A small segmentation model, trained from scratch: norm batchnorm.
Rows from block 14 of a small segmentation model, named by matrix and row number. Rows with one number belong to one channel. Each number is 128 + 32 x the weight over its row's rms, rounded and kept within 0 to 255. All counts start at 0.
After each channel's rows are labels from the 100 images, of 14976, where the channel reaches its highest value: "peak on" is the class under the peak; "top examples" is what is common among them. Only what is clearly more common there than usual is listed. The data: rendered rooms with furniture.
# convs0: first 3x3 conv (model.decb.1.0.convs.0.weight, 96x192x3x3, each kernel summed), inputs 0-191
# convs1: second 3x3 conv (model.decb.1.0.convs.1.weight, 96x96x3x3, transposed, each kernel summed), outputs 0-95

convs0.8 [ 84 135 166 114 131 106 168 102 154 162 188 121 115 171 138 169 131 109 107  93  41 122  81 150 133  98 151 133 103 127 120 134 138 111 142 150 150 145  86  77 102 142  95  94 138 152 101  95 101 105 129  40 157  94  79 158 128  82 190 169 139 125 155  87 108 102 142  88 194 142 175 255 138  91 125 100 123  74 119 159  80 129 123 112 133  62  59 122 122  80 181 141 115 143 121 175  66 119 132 119 111  80 124 160 144 139 120  54 112 162 121 127 151 135 101 103 134 174 182 131  99 141 123 122 143 129 161 141 155 127 148 116 116 136 124 226  82 123  89 124 132 128 148 134 141 136 104 152  88 124 111 113  76 186 132 134  95 152 122 136  87  83 154 133 145 112  99 123 100 131 188 143 181 128 143 110  65 139 126 126 165  71 113 126 146 103 124 122 150 147 145 103]
convs1.8 [190  49 150 139 101  94 107 122  91 117  69  85 149 124 133 110 131  43  55 131 108 113 142  99 106 109 130 121 137  98 124 161  92 153 105 170 118  35 117 120 122 104 104  97 139 156 162  98 104  89 117 127 122 108 129 148 161  94 109 167  52 121 150 105 103  93 110 101 188 103 107 105  97 122 131 118  65 101 137 146 122 121 131 139  79 134 139 197 142 110 141 129 123 123  81  70]
peak on: flower
top examples: flower; largest object: flower

convs0.34 [159 121 129  48 206  89 140  39 178 137 142 103  44  60 121 153 138 163 114 162 124 134 111 142 115 127 136 132 144 113 126 159 121  35 128 105  71 104 120 132  95 158 141 127 120 115  30  68 136 115 141 148  75 116 113 152  67  80 113 133  48 143 109  96  99  97  90  76 109 112 169 131 155 132 123 130  80 116 125 145 126 133 117  99 151  82 120 146 157 105 177 164  66 126 145 138 101  77 106 129 128 142 112 161 142 150 183 126 103 129  78 138 160  82  88 111 163 167 140 122 124 129 115  83  97 129 154 134 161 128 117  78 154 125  53 132 131 117 148 134 151 140 140 126 131 170 170 105 145 151  97 130 119  52 164 142  75 124 147 166 123 151 159 145 141  87 117  82 152 130 127 101 159 133 133 133  38  98 120  79  85 101 152 127 163 112 139  92 121 138 110 143]
convs1.34 [118  95 119 147 148 129 128 118 179  91  90 131 120  85 137 135 145 111 120 117  98 138 162  90 138 115 149 135 133 163 156 102 161 101 163 105 104 130  83 107  76  62 191 117 129 152  70 156 109 139  51 139 132 117 141 126 110 187 105 132 114 104 113 118 168 135 135 134 102 119 133  55 214 140 119 144 137  77 163  93 117 109  76 126 176 131 106 116 115  86 145 102  27 160 185 169]
peak on: flower
top examples: flower; count: four; robot

convs0.76 [165  94  73  98 142  94 179  81 160 133  92 106  57 149 103 141 105  80 112 129 141 152 140   2 123 167 117 149 102 146  99 192 144  96 104 117 127  78 156 135 131 140 123 147  83 122 177 140 177 179 137 153 108 107 149 124  91 148 153 145 128 118 129  51 133  83 114 195 137 157 156 151 107 123 174  74  60 144 155 143 134 165 130 137  57 134 170 164 153 138 133 170 145  90 100 107 129 128 127 116  91  92 107 111 177 150 148 152 156 146 202 119 113  91 144 137 134 134 169 119  82 106 129  92 164  97 167 139 128 110 141 134 148  94 152  88 191 140 130 145 185 107 148  93 174 133 175 147  89 139 117 171 102  46 138 155  91 106 158 138  99 129 131 143  98  85 136  92 115 132 165 137 110  76 124 112 149 119  89  99 141  82 117 136 141 147 141 148  63  77  77 108]
convs1.76 [104 139 120  67 117 130 102 133 113 136 128 121 109 161 144 110  77  81 139 132 188 135 113 103 128 130 109 134 100 147  90  93 110  96 118  90  91 186 106 105 107  92 110  88 131 114 123 121 169  74  93 109  80 146 126 164  41 106 152 141 111 126 122 106  80  52 147 111 132 107 129 119 135 138 136  82 170  14  81  55 129 165 171 126  97 124 146  59 140 139 119 142 117 124 113 154]
peak on: arch
top examples: arch; largest object: arch; count: four

convs0.9 [ 46 153 155 137 129 100 159 100 188 168  77 150 114  89  82 144  82 153  84  57 103 124 125 135  92 117 112 126  78 134 160 113 129 117 143 124 131 116 123 173 163 148  84  76 123 125 105  66 146 113 110 120 157 151 119 135 124  70 161 129 131  94 182 106 124 123 135 110  76  41 114 229 119  67 125   7 117 142 146 123  17 138 126  84 165 135  36 109  72  79  59 110 114 134  86 234 130 136 111 126 140 106 101 133 141 150 121 129 123 128 164  96 114 109 131 117 107 126  97 100 163 149 161 130 121 101 109 133 123 117 126 166 142 116 148  67 102 102 132 138 156  83 114 131  85 137 136  88 124 123 123 162 111 119 165 143 181 133 103 119 109  93 148 134 116 117 121 116 130 105 125 159 144 103 120 104 109 117 151 166 121 157 110 131 114 124 108 116  84 138 127 123]
convs1.9 [183 116  97 101  79 137 132  52  77  73 137 135 146 123 161  95  93 130 159 169 156 123 105 121 113 173 129 143 107 150 149 135 170  88 113 148 112  49 105 135 106  90 164 181 166 128 169 156 102 150 124 134 141  75 192  24 101 111 114 108 123 191 120 133 115 158 101 144 206 153  91 134  99 129 104 108 127 143 128 124 138 133 175 155 146 161 136 129 111 169 149 167 112  97 124 126]
peak on: flower
top examples: flower; largest object: flower

convs0.22 [ 97 157 162  71 103 160 145 118 117 106 119  99 161 122 146  91 149 111  81 120 153 194 176 168  70 199  89 202 103  87 130 151  81 102 153  67 127 160 117 161 103  88 145 117 140 142 153 105 183 122 106 146 170  78 114 120 135 136  54 105 123 109 169 125 107 114 119 168 111 124 117  30  77  59 157  86 150 169 133 164 183 166 119 127 118  94 110  99 186  76 106 179  94  78 159 125 118  95 100 136 114 153 108 161 106  90 121 118 105 149 163 110 134 125 137  84 117  94 162 117  95 145 114  53  97 125 137 136 123  82 104 132 127 119 104 130 159  97 159 148 125  82 128  94  93 135 116 160 122 127 127 171 122 132 107 159 164 138  38 102 114 125 144 161  98 129 167 114 139 114 128 133 157 133 118  89 126  65 121 122 122 122  68 141 106 117 127  71 166 217 165 129]
convs1.22 [129 118  71 127 147 100  90 102  85  80 175 151  78 140 115 170 119 141 102 160  86 195  76 203 120 140  90 148 130 120  94 134 128 126  86 154 115 150 137 118 126 161 119 161 146 117 119 143 102 104 108  72 106 177  86 136 134  80 107 177  46 124 102  74 218 127 121 125 123 143 147 105  95 139 152 104 150  88 133 142 103 155 142 108 118  94 131 145  60 120 138 117  68  91 135  93]
peak on: lamp
top examples: lamp; largest object: lamp

convs0.5 [141  62 140 106 178 111  92  81 169 122 117 153  72 114 131 143 151 133  70  58 153 146 131 117 189 133 105 203 177 152  99 143 141 100 129 131 140 155 163  93 139 115 101  92 110 164  85 170 113 101 146 152 103 117 160 154 170 214 125 175 135 110 133 173  81 168  72  73 172  92 207 107 163 131 104 126  11  80  99 159 134 109 138 124  88 159 130 114 126 250 136 161  73 158  96 156 154 121 107 110 101 121 106 118  98  37  80 147 124 126 145 114 143 138 154 148 143 132 117 139 101 144 127 112 142 150 124 138  94 107 105 135 125 123 118 177 150 105 125 152  44  60  99  96 104 155  77 144 127 141  96  87 107 133 119 138 135 148 116 128 106 116 136 126 193 152 134 129 114 134 115 120 109  99 115 132 118 137 123 116 167 157 115 133 153 125 124 121 140 167 108 146]
convs1.5 [173  93 109 143 141 131 127  80  56  88  91 113 161 145 133 100 107 131 121  72 125 124 154 164 117 169  81 168 133 103  63 146 100 160  92 137 112 111 132 143 122 132  88 149 123  99 159  98 119 155 158 106 122 133 125  74 124  79  80 133  40 151 142 101  19 139 114 156 110 113 136 130 106 165 123 122 106 139 131 133 124  80 104 157 127 157 148 196  82  95  93 136 206 152 117 123]
peak on: dog; umbrella
top examples: dog; umbrella; count: four; largest object: dog

convs0.50 [131  49  96 138 194 128 124 160 105 100  80 121 106 157 124 103 102  21 185 132 155 113 161 111  82 140  57 110 151 110 108 106 120 125 133 132   6 113 118 103 137 170 132  71 146 130 207 112 145 140 106 195  82 122 190 151  30 134 146  91 160 130 122 142 134 182  81 119 123  75 113 176 143 161  96 135  82 125 123 150  75 145 106 174 101 158  80 109 138  66 102 164 108 146  65 166  98 100 114 127 124 134 124 175 103  96 167 156 103  99 139 119 153 113 105 105 134 131 110 112 110 136  95 117  80 148 117 160 100  94 161  92 144 166 138 131 135  84 128 156  69  82 121 167  95 153 150 110  96 112 126  78 106  91  91 113 100 161 143 107  92 115 136 120 143 156 131 122 121 133 111 150 131 118 163  90 141  72 113 118 145 121 157 120 150 124 120 102 116 132 112  82]
convs1.50 [166 112 120  85  74 128 138 187 104 146  66 182 117  49 153 100 133 123 120 115 117 112 167  71 113 121 164 124  85  47  76 152 111 156 129 126  87 125  64 108 147 160 121  81 136 161  94 120 113 113  94 120 109 122  97  87 119 143 117 110 118 175  79  91 173 100 115 143 135  82 158 160  89 139  86 119 137  71  95  83 180 130 127 150 173 107 100 130  88  86 154 113 143 121  98 127]
peak on: flower
top examples: flower; dog; largest object: flower

convs0.62 [ 98  52 119 127 147  67 157 133 190  93  78  61 198 148 196 128  54  95 129 122 106  81 184 142  99 125  62  52 134 101 131 140 116  95 180 138 108 159 135 151 158 128  97 117 140 167  97 116  41 106  63 169  81 199  81 163 136 115 105 149 118  64 107 120  86 158 138 116 146 122 135 126  86 120  83  65 143 103 113  94  98  77 168  54 138 155 111  87 162  97 170  95  72 137 103 116 121 110 153 136 112 139 133 134 127 134 114  99 110 130  83 116 186 125 140  88 150 124 102  97 139 147 150 193 147 123 101  95 118 139 119 161  98 101  97 107 109 118 128  99 148 161 118 152  65 150 104 139 129  92 136 147 169 125 131 112  92  98 151 158 113 141 162 108 145 110 108  95 129 135 125 135 111 161 129  73  87 130 116 107 157 109 105 111 105  62 124 107 115 160 155  97]
convs1.62 [123 113 151 137 104 107 114 111 162 113 108 143  84  88 168 183 185  48 127  77 134 129 174  81  78 108 136 123  64 131 117 171 132 132 131 117 114 103 147  33 107 129 133  91  95  57 146 127 127 105  74  85 104  89 122 122 121 159  99 187  79 145 148 122 128 158 139 100 119  76 135 165 181 152  88 140 110 125 114 154 126 126 118  81 143 147 129  99 122 110 106 126  55 170 103 159]
peak on: robot
top examples: robot; largest object: robot

convs0.17 [129  47  39 133 117 130 129  98 137 133 143 105 114 125 100 102 156 161  75 123  83 161 102  74 139  72 111 145 140 133 139 128 124  67 145  64 113 101 107 115  75 132 129 105 118 127 133 134 181 162 116 141 105 164 117  80  84 130 124 143  44 144 121  97  86 114 114 173 135 160 141 131  48 111 164 131 136 107 149 120 183 161 126 121 105  87 125 159 131 118  62 129  69  20 136 151 116 108 147 115 163  69 173 155 124 162 167 122 158 109 165  94 100 140  74  87 114 119  84 141 166 134 106 131 124 148 141  83 124 109 122 130  90 131 163  52 123  81  98 156 147 160 130 131 151 142 114  82  87 124 158 140 181 110 109  62 124 118 154 118  81 139 125 114 117 156 123 140 108  91 173 112  62 110 166  86 106 116  59  99 147 169 190 119  95 156 129 116  99  91 146 148]
convs1.17 [ 99 135 112 125 133 112 101 158 115 102 177 129 108 120 148 116 174  86 110 125 120 145 127 133 162 162 144 155 123 137 137 116 113 108 124 106 163 132 121 151  52 113 120 102 135 136 187 160  88 133 164 142 173 172  93 204 116 171 137  91 102  70 122 121 126 139 172 128 112 223 150  71 103 133  45 133 118 182  83 102 107  95 161  74 142 145 140  89 181 184  77 153 164 132 119 117]
peak on: floor
top examples: count: four; arch; largest object: arch

convs0.35 [ 79 100   0  76  93 126 138 116  94 133 102  99 139 119 154  63 151 131  90 126 133 187 148  80 156  81 111 177 119 104 160  98  85 102 113 127 145  37 106  94 159 125  82 131 111 100 132 180  94 150 143 108 225 118 124  35 136 132 129 138 123  81  58  82 164 133 131 183 116 132 168 111   0 104 179 138 147 159 133  86  98 172 132 138  63 105 135  70 147 135  84 108 114  30  92 165 153 136 125 168 123 131 114 135 139 116 139 138 123 123 112 142 140 127 153 150 129 133 128  97 131 123 137 122 109 116 136 143 134 132 112 139 112 133 123 154 108 103 161 135 132 119 148 161 139 141 106  96 165 102 130 157  94 106 131 122 157 128 124 150 122 119 101 156 173 149 135 128 121 114 131 127 112 128 120 132 117 152 124 149 122 118 122 109 110 123 104 132 126 130 164 133]
convs1.35 [ 78  99 143 103 125 132  80 186 165 149 122 163 140 128 104 124  63 150  97 106  99 148 116 175 103 129 136 128 195  97 157  25 159  90 119  88 136 184 114 134 105  88 140 138 159 125 115  91  79  86 156  87 114 131 160 172 138 106 153 129  74 173 139 143 147 104 160 105 167 118 105 154 102 120 145 133 160 143  41 121 163 125 142  60  83  88 101 136 132 128 141 124 141 128  86  98]
peak on: window
top examples: window

convs0.69 [127  95 192 146  99 107 123 101 145 156 245 119  57 105  72 141 103 118 148  85 173  88  97 149  99 204 175 107 121 150 100 135 116  42 136 127 142  95  90 107 150 169 124 124 170 132  84 109 161 188 126 124 161 171 140 166 170 147 137 171 159 140 111  87 159 122  55 107 195 124 133 150 161 113 182 123  99 156 181 166 156 151 142  70 149 144 138 105 124 134 169 117 107 150 181 157  83 116 109 103 149 117  91 152 149  73 124 137 140 130  64  97 157  77 107 146 123 143 127 115 131 102 152  46  70 104 167 140 155 120 127 173 138 150 139 138 149 109 140 104 124 149 127 156 110 107 127 101 172 146  73 137 150 120 115  95 101 129 150 132 131 149 128 144 153  71 122 120 187 130 192 115 123 159 116 154 146  94 153  71  79 112 107 155 161 170 139 145 160 109 173 132]
convs1.69 [164  99 103  90 136 136 145 160 111 142 120 135  89  95 105 105 132  45 124 114  83  94 102 100  85  76 134 121 126 151 167 128 139  56 134 101 132 102  89  76 129  66 119  90 127 117  87 116 102 104  45 115 127 104 131 106  93 114 117 113 125 161 116 161 152 149  92 116 124 105 185 134 140  82 131 134 124  84 115 185 102 118 114 139 137 106  89 100 103  90  64 110  59  88  51 164]
peak on: robot; lamp
top examples: robot; largest object: robot; lamp

convs0.13 [111  54 150 141 170  97 143  97 116 155 126 104 119 135  66 152  92 170 119 105  89 127 131 143  87  99 134  78 109 110 138  93 146  76 131  83 113 122 131 202 192 139  97  75 116 116 120 118 112 200 139 147  96 137  98 155 146 148 100 123  88 172 176 117  76 119 117 119 146 203 107  96 165 131  96 128 115 163 146 131 167 158 136 158 143 104 111 116 125 103 127 128  78 117 131 124  78 118 123 105  98 135 129 128  85 100 114 140 142 106 118 111 121 174  94  98 127 220 156 178  80 135  98 120 129 161  98 136 181 112  86 112 153 103 128 165 179 147 151 138  92 119 115  79 132 125 160 202 129 151 125  71 136 193 171 134 107 138 123 143  71  64 157 110 136 182  62 142  86 109 160 120 159 140 126 171  42 150 138 115 202 126 135 120 167 132  97  64 146 193  99 125]
convs1.13 [106  93 105 128  42 162 118 118 132 117 128 133 121   6 102 106 129 178 119 157 110  99 144 122  85 100 146 177 130  73  95 163  68 171  65 137 147 141 144 103 137 178 102  93 158 158 205 140 148 126 154 150  86 121 120 136 115  88 143 160 139 118 167 124 121 125 144 172 108 175 146  93  71  97 162 137 134 155 115 142 131 151 156 139 164 133  85 106 139  97 126 141 157 110 121  68]
peak on: floor
top examples: dog; largest object: dog; count: four

convs0.65 [165 116 156 136  55 129  60 121 197 126 127 180 153 170  92 120  73 104 146 164 224 115 110 129 167 134 169 124 131 106 144 168 134 132 131 149 161 149 148 156 107  93 132 182 159 148 191 100  86  43  87 107 165  90 121 175  62 142 117 195 189 148  95 138 131  29 161  87  93 111  91  76 144  99 152  97 152  90  65 155 130 180 127 125  59 170 141 126  50  85 108 184 156 138 117 161 160  78 143 113  76 115  96 115 109 133 106  89 131 133 123  98 119  56 138  90 150 113 147  95 138 119  88 139 116  84 115 116 140  95 143  81 132 102 101 132 160 108 169 121 112 141 109 121  96 170 101 159 145 156 149 126 130 109 132  85 111  94 128 120 125 101 136 148  87 169 115 107 138 138 131 112 114 116 103 137  98 108 161 118 122 105 138 111 136 119 144 113 147 101 115  85]
convs1.65 [144  47 141  70  26 100 141 144 142 116 119  94  82  49 165 134 166 105  64 145  95  80 108 115 101 177  78  93 148  86  81 108 157  91 105 121 119 120 168 105 115 128 117  97 114 129  85 103 142  99  99 104  97 127 100 105  96 110 111 114 127 164  96 160 148  59 120 127 131 169 178 149 115  91 135 109 106  95  93 124 102 123  83 132 157 126 145 137 129  95 134 104  66 135 118 119]
peak on: lamp
top examples: lamp; largest object: lamp

convs0.68 [154 145 147 163 122 133 159  81 152 101 127  65  95 126 122 135 161  96  97  93 104 121 177 186 132  76 108 148  89  82  80 122 141  67 159 132  85  94 122 153 107  68 127 131 131 161  93  97 166 149  70 104 188 177  75 102 100 106 155 102  96  88 178  74  93 105 113  99 102 156 182 150 101  90 138 132 100  53  91 147 103  51  49 108  97 139  56 145 133 125  75 130 146 116 124 108 146 111 132 127 145 144 175 102 158 144 145 123 107 213 101 135 131 152 112  73  91 132 161 131 140  97 118  98  79 149 137 178 150 121 161 116  58 153 155 110 154 140 185 101 102 114 138 133 138 120 108 145 139  86 109 120 112 145 137 133  96 142 142 106 131  96 127 133 115 122 152  72  97  80 129 126 170 125 130  79 138  55 109 161 106 141  86 123 137  47 139 105 155 168 101 107]
convs1.68 [101 147 163 109 103  39  83 133 105 123 120  87 167 134 164 133 127 102 133 122  81 108  80 102  89 145  92 129  90  96 132 137 119  80  81 167 148 111 129 121 139 109 197 158 198 132 151 117 100  88 170 122  78 108 108 112 150 107 114  97  82 126 110  96 183 137  64 141 157 148 143 100 122 147  70  79 181 142 134 150 130 152 123 127  79 160 109  74 190 111 110 164 123 114  69 128]
peak on: flower
top examples: flower

convs0.48 [162 123 173 137 116 134 144 152 165 176 122  96 141  90  70  46 100 103 109 147 109 126 159 165  96 126 115 116 134 148 143 153 146 148  91  92  87 166 135 159 207 130 106 153 117 145 117 133  95 140 124 112 158 117  58 140 156 135 118 165 118  53 170 163 117 131  96 131 196 167 152 223 131 141  96 150 127 111 168 161 166  30 126 125 167  87  97 149 115 171 116 143 118 124 134 115 130 132 135 149  92 111 140 128 101  95 164 154 128  92 142 138 134  80  97 127 165 118  77 156 137 118  69  58  43 156 121 129 150 166 125 127  60 142 131 109 102  93  91 137 101 154 105 165 114 183 155 116 145 132  91 152  92 155 120 116 123 244 155 133 145  70 171 136 116  87 113 111 138 129 140 112 125  92 164 156 100  42 128 148 120 149 111 169 136 123 110 131 153 121  97 153]
convs1.48 [127 121  98 145 157 192  73 145 171  65 116 136 174 190 160 170 115 151 111 122 135 125  47  72 132 108 118 126 128 104 143 128 105 144 156 116 106 117  76 105  74 108 162 136  34  91 111 111 109 150  95 144  99 151 119  74  94 171  87  78 129 155 109 143 144 100 137 111 170  67 104 124 149 128 150  86 109 152 138  76 133 123 128 137  70 171 102 143 104 136 107 109  69 124 158 132]
peak on: arch
top examples: arch; largest object: arch; count: three

convs0.1 [144 112 108 118 149 121 128  62 178 133 177  99  90 160  59 105  88 152 122 105 152 150 165 104 113 118 113  93 110  99  91 125 100 115 113 101 115 129 164 159 147 122 197  90 169  72 144 116  73 125 104 165 148 167 142 125 134  95 139 154 162 126 132  92 118  90 120 165 169 179 187  72 128 143 148 116 117 116 154 130 187 184 130 126 100 169 165 119  98 125  57  88  75  74 145 111  91  91 124  90  88  90 110  98 116 120 135  85 151 133  76  98 120 109 108 148 149 141  53 147  66  91  69 132 122 123 149 155 107 130 135 105 147 150 109 201 101  81 152 127 106 127  97  99 175 116  94 121 143  83 138 114 117 131  91 117 123 159 159 169  93 118  90 100 139 115 106 130 168  99 160 121 139 106 192 115 129 127 145 139 121   0 147 151  95 101 115 103 158 167 150 117]
convs1.1 [150 137  84 131  99 151 170 146  89 111 156 156  96  88  90 115  98 137 133 155  89  65 138 149  72 120  94 123 154 145  92 111  95 140 123 104 145 116 122 118 123  77  96  95 173  78 117 146  76 103 167 109 180 120 129 140 165 133 100  69  98 127 125 123 116 145 119  46  67 134 176 163  82 117 105 133  54 118 141 113 184  49 156  87 119 143 169 133 149  82  91 150 127 154 150 104]
peak on: floor
top examples: dog

convs0.66 [155  59  77  45  81 159 131 160 125  80  89 108 138 133  68 154 171  85 107 128 159 172 163 116 104 117 135 115  94 158 154 181 154  64 130 155  64 109 111 112 107  34 124 161 110 144 112 130 194 137 127 126 102 128 136  72 124 183  85 170 115  66 145  74 142 130 125 114  71 167 134 162  90 140 109 155 114 184 159 111 161 115  85 127  34 134 142 146 128 152  90 126 109 126 114  80 129 133  59 132 205 102 102 135 142 159 135 133 124 141 151 142  89 108 155 115 141 101 124 105 173 148 166 155 117  64 126 133 138 120 151  75 176 153 100 111 138 123  73 130 149 121 152  92 115 148 163 126 155 179 100 188 104  83 143 137 116 135  85 119 122 121  97 105 125 104 134 120 100  74 100 168 175 135 133  62 112  72 139 109 108 116 118 119 124 104  94 143 126  95 121  94]
convs1.66 [123 100 131 139 116 135  81 136 123 121 141 108 135 153  95 126  83 122 156 160 107 151  98 156 130 147 109  68 140  92 134 106  81 160 132 125  82 186 113  94  96  91 134 125 132 153  64  83 180 140 110  73  56 121  92 136  86 109 122 108 115 159 135 125 157 104 109 134 120  86  85 149 164 115 116  95 134  16  83  74  92 117  85 134 132 134 109 111 112 171  45  76  92 106 147 139]
peak on: arch; robot
top examples: arch; robot; largest object: arch

convs0.33 [177 126 138 145 102  66  62 135  80 109 111 139 104  76  92 114 121 130  76 143 131 123 172 131  82 169 100 124 119 121 138  83 125  30 110 105  98 138 149  88 160 141 154 180 122 114 166  73 139  97 133 126 167 102 117 167  20 118 140  88 105  90 153 141  72 114 115 105 138 184  88 149 105  93  98 152 137 165 102 189 137 139 101 116 159 129 154 132  98 122 113 146 107 116 135 106 148  81  51 131 115  96 110 191  70 118 166 174 168 188  66  20 114 120 116 118 145 158  77  76 146 105 129 138 131  98 119 132 135 134 160 168  90 104 169 135 140 101 110 154 153 165 138 150 131  77 130 142 110 154 176 171 117 112 137 116 123 146 157 123 148 108  87 137 115  72 160 126 199 117 173 130 186 111 142 124 138 124 125 153 171 140 121 123 123  96 120  78 145 147 143 107]
convs1.33 [130  66 109 124 116 109  90  85 138 122 127  79  94 125 150 190 132 157  67  83 187 177 103 134 122 140 127 159 125 134  80 101  83 132 101 116 125 113 172  75 121 109 126 143 127  40 100 171 108 113  99 154 152 132 105 142  94  63  95 115 119 119 121 125 174 146 147 148 105  99  91  86 196 114 133  86 150  92  66 160 124 128 174 122 141 125  83 147 108  41 103 137 120 119 118  96]
peak on: robot
top examples: robot; largest object: robot

convs0.20 [171 189  59 107  89 122 105 109  61 110  85  57 115  96 182   8 106 114 112 129 161 164  88 151  38  89 116 102  94 108 160 122 174 140  59 100  97 120 115  85 125 108 137 174 147  96  89 160 167 135 145  90 184  92 145 150 169 134 149 100 107 115 141 162  99  90 132 103  78  89  87 139  76 138 134  95 175  84  91  80 138 195 114 131 149 153 114  70 146  88 135 103  86  51 109 119 119 121 179 119 104  96 134 134 163 125 137  33 115  98 117 126 113 134 115 101  91 119 170 123 143 113 105 107 143 109 111 104 133 126 137 146 108  94  88 123 170 145 164 120 156 175 133 108 154 176 115 160 121 135 128 135 108 116 183 138  89 151 152 122 137 101 155  96 108 135 140 119 138 104 134 107  88 143 133  68 105 147 140 123  99 119  76 120 105 110  84 112 109  98 111 130]
convs1.20 [174 108 197 137 116 119 139 109  79  95 147 103 117 128  82  46 125 102 104  30  66 193 105 125 109  83 123 112 153 134 106 200 150  65 121 101  76 134 101 117 103 116 110 155  96 135 147 163 114  89 135 113 117 105  66 164 151 159 135 136 108  78  96 137 136  94 117 124 139 172 142 118  92  87  72 143 110 137  92 119 146 119  95 142 185 166 130 103 134 140 130  90 145 152 138 137]
peak on: flower
top examples: flower; largest object: flower

convs0.41 [ 75 108 155  92 118 101 113 122 104 124 164 105 144 137 154  89 136 149 148 156 108 167 130 111 150 157 126 183  57  80 118 113 166 120 159 129  99 127 148 172  82 148 109 100 136 165 134  83 139 123  98  56 159 170 108 150 149 157 155 175 108 104 166 132  70 125 171 140  82  51 210 102 165 179  88  99 109 119 198 130  98 158 107  82 128 147 111  88 120 132  86 145 121  75  98 113  95 136  53 106 117 104 149 127 137  70 170  76 206 128 165 125 124 139 142 178 127 140 172 176  69 158  49 100 110 157  77 110 126 140 127 109 123 151  91 117 155 114 155 110 108 114 133  96  95 136 174 138  73 140 124  54 139 112 102 122  91 167 113 174  76 112 160 102 104 170 133 136 124 134 168  96 164 112 138 117  95 103 175 111 142  95 109 143 148 118 101 147 195 134 145 120]
convs1.41 [155 104 149 109  81 174  95  80 100 117  95 131 168  78 105 188  70  73 133 124 119 115  12 132 123 156 102 135 124 112  97 132 112 133 103 156 130 158 170 138 144 125  98 143 148  74 111 114 159 120 121 149 115 107 100  95 113 127 135 110 110 129 124 129  98 108 131 113  67  96 122 123 133  51 125 124 166  69 108  98 104 138 160 123 105 126 138 105   0 108 110 135 155 119 104 122]
peak on: arch
top examples: arch; largest object: arch; count: four

convs0.25 [108  34  83 162 124 175 114 120 187 122  73 105 148 142  76 122 195 184 103 126 165 130 107 121 101 121 150  80  95  99 155 104 141  94 131 144  80 103 175 104 117 127 152 116 121 160 183 110 161 162  87 117  83 185 119 126  80 149 109 133 143 189 169  57 100 116 180 159  80 157 132 122 161  52 200 103  66 122  74 104 130  64  89  72 106 167 134 132 114 191 123 145 167  50  75 136 151 106 110 140  99 154 168 136 119 106 169 162 134 150  99  95 127 130 125 149  99 165 104  69 159  84 113 129  93 146 111 123 100 105 115 165  98 128 147 172 146 108 121 144 163 115 115 140  97  91  97 128 129 118  96 155 113 154 135 125 148 100 123  94 186 113 158 103 109 144 100 124 170 116 144 133 134 132 127  70  78  94  99 153 124 134 153 101 119  84  82  96 111 112 100 114]
convs1.25 [ 93  79 140 140  93  86 125 102  95 129 123 109  84 122 201 167 107 125  84 154 124 136  78 148 152  66  92 132  90  71 146 128 228 109 146 177 108 108 137  78 142  92 125 194 161 114 144 169 158 129 102 136 131 168  75 158 133 111 148 111 155 156 128 164 196 105 184 138  81 171 115  82 131 117 160 152  76 104 128 150 158 145 165 140 130 134 149 136 176 119 110 119 151 113 135 145]
peak on: lamp
top examples: lamp; largest object: lamp